python train.py --model="image autoencoder" --dataset="coloured fractals of 300 iterated function systems on busy backdrops" --train_examples=97500 --image_size=48 --crop_scale_min=0.8 --horizontal_flip=false --translate=0.06 --color_jitter=0.1 --bottleneck="plain" --downsampling_factor=4 --encoder_arch="resnet" --encoder_norm="batchnorm" --encoder_activation="celu" --encoder_depths=[4, 7, 4] --encoder_kernel_size=3 --encoder_stem="deep" --encoder_avg_pool_shortcut=false --encoder_widths=[64, 128, 256] --loss="mse" --latent_channels=4 --decoder_norm="groupnorm" --decoder_activation="silu" --decoder_weight_standardization=true --decoder_channel_attention="se" --decoder_widths=[32, 64, 96] --decoder_blocks_per_level=1 --decoder_block="basic" --decoder_attention=true --decoder_upsampling="nearest_conv" --init="orthogonal" --residual_init="none" --optimizer="normuon" --muon_scale="match_rms_adamw" --learning_rate=0.007 --momentum=0.95 --nesterov=true --orthogonalizer="newton_schulz_5" --adamw_lr_other_params=0.0013 --max_grad_norm=3.0 --max_steps=12900 --batch_size=128 --epochs=16.9 --lr_schedule="linear" --final_lr_fraction=0.1 --warmup_steps=2580 --weight_decay=0.03 --adamw_weight_decay_other_params=0
Rows from block 6 of the encoder of a small image autoencoder, named by matrix and row number. Rows with one number belong to one channel. Each number is 500 + 40 x the weight over its row's rms, rounded and kept within 0 to 999. All counts start at 0. Numbers have three digits each.
After each channel's rows are labels from the 100 images, of 14976, where the channel reaches its highest value: "strongest on" is what is common among them. Only what is clearly more common there than usual is listed. The data: coloured fractals of 300 iterated function systems on busy backdrops. In brackets: how many of the 100, against the usual share in percent.
# convs0: first 3x3 conv (encoder.blocks.6.convs.0.weight, 128x128x3x3, each kernel summed), inputs 0-127
# convs1: second 3x3 conv (encoder.blocks.6.convs.1.weight, 128x128x3x3, transposed, each kernel summed), outputs 0-127

convs0.43:484545510533510529488468458529472425549476477516553534506510512534490472535477491559522524444443520481596499522530499419465504481488486456501494486523470540514511529500497507479514481440538403491527466574538450469493459510547530482638498512572436547487422496505402538459489549472484524480536495446530498507497523485457490621490536432476487528446541500424479493443500552470472479474437
convs1.43:477477533557533560504448517624562466507526486546474540504530510529481498540505470599518531475482486498536530529449507519561496496456459497451479488447558485485516477521533490508545518483461547486595531502500515527474535483530527581514462518461486524607479569451519492476426477481565583429614518490522416552529532522505488494491463476451485455467443543527510526522464481538550534477522
strongest on: black (27 vs 8.5)

convs0.18:452536561535521534484514468488552483602535438496507523492525502533489516457377476527518509479516562549517476484407497440487530574550572507474463447524478482551533469506497475514561485471529494530440503450487466561434501467447485475495504472492526450452512489430388531471515551528403471551474497512479522520471561434467533536475480483469487490466498496464545497465528434532503571539457
convs1.18:445486543490425506485524502468582501539477525493502492484559498489477492519469473459488463422485505534487441525364498464524533505525588479507442453473628540496509571523524511501519500525515532539469508494511546564528522549532554540482496501470509486466507532461420524468452494513411560532384509522523522535509490507475520508495511519494488552528449497486501458381489453566506555474481
strongest on: white (48 vs 8.4); yellow (29 vs 8.2)

convs0.88:506558505504535430500488479492583505464516518499447480495480486496567488472512489502476540451534566508515432547472467476518475485486492508493507522489505464489469554590528427473562454565475498507448486458595557437481433513484576477494511492457561500545503487546500488535501529472481481472449490464412614477482513495421480579585386496483449511475544542475499496487499507534457561458477
convs1.88:527478499489511478558501452481554439479537490454530518536521562534530431436473449505484447465458525391547449500518508514521550500522484492475457445508504518551558476436488562548425603481544470490565422514512533478475524476535581552482491529503507488497462535490491514412475453511499424523508509552473541522554497547518473539524556406485534472468499445514493496502566513451575455539515
strongest on: dense (28 vs 7.5)

convs0.25:500535466437500465528552515493517450540463501410468469498458550486541560455500509499525462454465434451502508446501517546471542500527451557511488501446513473511472490546472517455533461498497585497519549585512462435465485481538428481535497512564527555531482512398497507515529544398515464523440604477522537524511503498605459567471496508531507450457457491417475501469500549498527535503452
convs1.25:454509433487511551536571539467534487536549473565486549558527493498458455434535514473400543476491476445558535471515433529527501473493449441506463449480438448418518502503520507432493452516552527502484430441532500473467464466455528434567523525584502401521490461555465462537477522534429508475491483485497514513465430500513435518534523533496533548500492503489518445488476532443567456515464
strongest on: white (54 vs 8.4)

convs0.120:434454457462531489523518487478478479502529545535480479554436512455517518517445460522463545476484455539545469437501491470488444432519524524504522468482482517511494461470478528521474489482472495463479510571531472537529487580466491537539532523530548487519495490257487487502541565519441451532518513564514512456439452477470468536431508541518505569475498480464518495504522458444476530482513
convs1.120:501511516483392499506471563458491515511524417509516508508484490536541496396432512496501507548496471479502397476406487464504550525509497457516553499505434464525519497476507516511463532471517489535469515481464475411512522412482495463473530432533518489477523458361498514495503472501436501458507446507479463480448570512513506526531448452532562449485522527491461469581498529595544528485565
strongest on: pink (36 vs 8.3)

convs0.96:492477520533504538477483394506522415540531455516471514452495537478554463489502488486546544482526469533512529565491605542465545506477473555505426476513538473544448472519491507463496427451492449516472469444505509495404492478557585550515511574437558539524476514472532429495475494421486461508490489494430605456508498531478467526515430531473455537476520468502506491504493500487515509518382
convs1.96:458538494464413533541448416385472453422480499432544523552491458553453548436496468487515456483462498458492491491449455507501563460467459465481499434511483486441511498480511499483496488446498539543508482567433504476516535465516579470513488440499501491558512508509512494489417496537496480472491493558460522464470568507507484502490548414512508405438498539509511455541525519545517571538408
strongest on: white (38 vs 8.4)

convs0.98:526476484517414527488485515541488466548537510495534506509507473467482424574485427550514515529491493459574420462529493480488468491450537470513499512513399487450507486461485486486552520527502470499526577537482417409470462542499520505545479494531497484539381484599443486487439597534497500550525496456534501507520504483542513521515516530463496516396536479484470528588485450530433471477533
convs1.98:493486493479520476531496485480529476457528522451512502560467514488517428483517505562535465543531545536494458468541488433468514500549471555476552539478452438472487518469485521479594479520516479509484446501518447476480446530462488486507524511464507524529496508592408484498446480525658496467550503551502431556466479516484467524487516522413540538428466510486493512658503470462455518494524
strongest on: black (36 vs 8.5)

convs0.21:513525497496506505445581504516506512526465536471462472556488603484493466476550490552502530483518552507602469417496489543482533502467504541498480427508475453461436440546512394499479504485511483469480449519561474501476450533507471483590482623500545520520493502560491519486519526538485503476460439529470496492491380526434503500486549570479530518461484435482529501464472512502392487496515
convs1.21:479536460456450513488496480507466551469570504586519519595549507521494548502521460475492540508500462500479511459491503577528435489495489468515587512521498517528505511523484468534441480409543490556512514448483532520561450521458495514610537453508465528468529556456465537548443489520552491467511545517515559485461551399494502503545501524464541544500526655529540481457456517486542475484472
strongest on: black (52 vs 8.5)

convs0.44:508439522513547479568481515428482483543432478521479450461476517486503574500486457527512439478476443496495499587479480517453504535455489467455472552495494537432583520515441584473536440526507549522480585583509467505491473462465433543465464453530490530489432422479513472538539478488456508481485515550510453533494576516465493569535424413532482465477524579497453571521508512496525512478494
convs1.44:598505529431474559520529495553534513494535507490463522468485543506524467482506525498461502498489386509487500530480520562588525540464450469528515499460528554524529529502502505493493496512519544495499547493516455550571494525501605513495597494524500493570574561486546516520437529506550459505450529434487503497478579468519469492527579473425497570462497450546476524425387469472474505494539
strongest on: black (33 vs 8.5)

convs0.58:553528467425478493506540451528521488532450439597552503527466557513513581508486492532495518466416512429499509478531507536455526507446473487529485429479491503523489561473535480499494481516510519537571557513464457500528503547499586465550507644415461532520429538390490533548494507454537471498458517490470543513501417533504473506491535458482466489500516534440504535492555477514464479442513
convs1.58:537487487556493594520514413499495488536540526467486452482500455476502443479494535554496509508466520527520542432507524512495531459438440504548445528402468522548486690516529503549490514559565514524528543508536488592573494504508500483564476432516437501516499511528496516518503507517495505541509548446538529501519530476573538490483460496509484532497549534550514551434440477489553494530482
strongest on: black (30 vs 8.5)

convs0.12:459522495508482429489442509515529480470482497517464482508484561510514575483469510461510508507458474568522572477505449462478531521443457423481508515500530509508441514475479524497471526459482492467488505488519496474437535491538511562464516527551529485493521525218539541494483531527497533486527555495532516522476485479505515547519515460571489484478515452462490455494517513488475547461479
convs1.12:364492486516490486455533518431500506548499402504490481492478481511483464348432539457524488495522466520488503529500507538448477509475480542444461487502448478486496537500503466494512513501479457518471490514490447552449492507570478474500499512464492471484518455281526491537486453493525498518480539529502513494494455475496521485493517541480523558454483539453435446471498495489492517570505
strongest on: white (39 vs 8.4)

convs0.48:449556533445491498508509504454455537503492495488482543487513627481486520446494540482511468489537534450532511501493454442472523493505470457447526488417534464561619500560504518502509466495509496430520585367596506447551542530550463462480493485517459498531500486489493503412492525535515519521533426552509499495453465509395526544497487505483473471492441489548486484515473512462529541443478
convs1.48:569566575509471522521509508493594476432460503500507467493522510507538419604508543451492502536506556598475504508459578484468476522548522537426482469507541493511446491510455478537486525531536529472544432551479512506492498494461628502473645512514559524568518492478476496484495500487487516518490547494471466468544507502521532452420512496455496503478523451444453485445541521516505546506487
strongest on: black (35 vs 8.5)

convs0.47:494503508416520464472483475479460518463551461544522454546511604454481471436477505508473519445539460513453523517443517516520422478537489466513500506509477432547579504447445421509465479428512379502523452506542538466496391478556517504503482479559488525532529518486479494562504513518541492497511505540539534425411535547464466542484533563536535542431541463495502463491480512488464546444487
convs1.47:511536539503485507519543543500648505484482561457536494511545517551514547474525478521460499502475498522589510500456515579524569467477505491571512561501491507449501491551465509465460539510479532447474545546494541559528555508480523528505557507505520522478490589431500537475529408439455511580434496517500495514513520443515505528530471503454501492511505538518524511646544484516603502516508
strongest on: white (49 vs 8.4)

convs0.109:493485496433507500531464507463452505458515472490616518536491517489518483481523456518463543453560506505571499567509483461489509518464473438426464531496523543491535541530439573508507513521510462495540495458519503525429509509524528502418441538547480590468483486513482501492518471536463493453552449499474531483497510507319523555516516458493497529512483502502465490511554483529527512347472
convs1.109:479479491533487498528541540498448509516514490488376457516513496485542492475441520393486561483444509438492470515501529442558476557557459452505506447438507474491516455531512511480470463480523499479572524420511477379480518517572499467564513485558516417497410524443508517479510529488558528443536453473528516504497455446517493542457461460445448521468484485513550420450477541460486485519470
strongest on: black (37 vs 8.5)

convs0.125:528462538585497453462472513493460472503599480508501471550528517440514458536466525456560536586548510395521484507494511551508463472458461479531526543468551548581580499465498473452477506449499543561521512516536510456579501457552540486503480503510497559421493416493418441560457518464499482490449460500563500519489481485408455573536469512489484484481522562502476540491495480515525476504454
convs1.125:473469527516458463542441479495501516512392453522600464441417516522484537445544494435483544490479532574440446489503525495446414439495533478537483501548510571538465516549506504462492498450544508483551452475483498566548473558546463522491446447475532475513495525509453519468469523489513507541549566447507491475454553556487486563497462515495474468476530418525445598490553451507537488503532
strongest on: black (28 vs 8.5)

convs0.123:509428517496482571534498578512435476491452489456556580503466503476463461469502465498440455443496540471485489442459532478518585474516491529524490565543501449440541511501488491505535488538479499549599550507548495456467484563491459501466526554535397514416459481558450513539495526448459516508482437541459483487500540475447533459428500454481562564507539505474486492447502529501485550548586
convs1.123:469544391510508536506515523512498513481497508488464492535499537504430458542546523530459488552506482506500519537533525604520417503492459431489473506520504522508430458504496481451562517496529409534477493552424468544486470520482505470503501460498495500439507503518386451486602480529450506498543544483546536497443507522484467503554567567547466469495500470439528490652508509463532481506535
strongest on: black (51 vs 8.5)

convs0.116:496508480379491549585518510498484542459549495485459504504490499535471460479509478507455485482493461489535465419531505520550477522534541542570500487463494456494475538557489580510519446584523531450489445463465487458525459427481394492598511524520474491515540491534507507572464556510532556486524461505481517481477395553542519510476607520467472517480517495528515457439527511492453512413468
convs1.116:486560585503504545448478534493505593504525550519519505529545473441472538552520460528495526522520475522521548513474492460484542450470446453522527468546469556424585498469492507500534434468462495515455549524519505526521488466511516502482484493530486576494470489391493495514550477462434583580517454536430468541513508471465466478571557540534508499504449499509541540626573462548479473476474
strongest on: dense (28 vs 7.5)

convs0.119:444471530434476524478464532561454486506462441484486537499528404513473578418498464440492528478480424466506467434531576524457525531567480517456440583493531515532549461529489483499523463544547500538551528575473484489498521542526450497477508454548502501455538511479468568419511491488484502483464537557574529465502460506529466421470433497509511469529555551467473552461514502502436423529539
convs1.119:480434531525500619500500500483450516613510543521482453455468567495516422573509518521507526513481481525545527564504467476480493466491541480516541507541500499390503433453504515498587486491537484530495490397461493528480514489473486527437508486465453490486536490443529473496479543485472561435523569388478445463493557532547521525528550460565465434493481454465497464553481505530490530511488
strongest on: black (54 vs 8.5)

convs0.72:445463478458526447482464528444470474484484503567489470442517479521520459474475501467499484517455413482512488482466504462563546510458489516500527537470492472480494468488494568478486529530478528530487485557530451455451481455494491602528494454540564462499506524285514534472470562494457541522510523529428487475549524449451521528505480570519530486465580520472507518504510511472480479487596
convs1.72:391526506544484439475566503444455473492538439441541450554424476483468457436449469438449496452488527522516412483419498508458407531504445558455479529503424509490461508469503477463515503471464453525501470510508490511445429553449501453541469526460470453527478481438444474513488480486452555445454502459514546551472476521460516510508543495489574504478469509419467454560504488492470498471520
strongest on: yellow (48 vs 8.2); white (48 vs 8.4)

convs0.52:559424557555514497390471493511544509505514458474500538441470401545507558428468422497485506499514573481546517533489481564491559553475526499451520511537497513457460484413539513474500495448500505447438461498479509470499540526530479489541461457535566446520482544492508517526543489532454502459531520530550508516491368440532521499479534496470545520509501484454467467516461468467559530580423
convs1.52:499524540524499527495538471484419502427526507484480468560473516526479367511496487462524560478462481472494533583442501569515523473606458494534487462479599526473425495516506472513523549534492508475489497630534510540475498489451524526485504527459507508570531500505517486557475483507537564558473476506513527524478464493503528556499489522432497482548530398468507426462544441445444504478471
strongest on: black (39 vs 8.5); white (29 vs 8.4)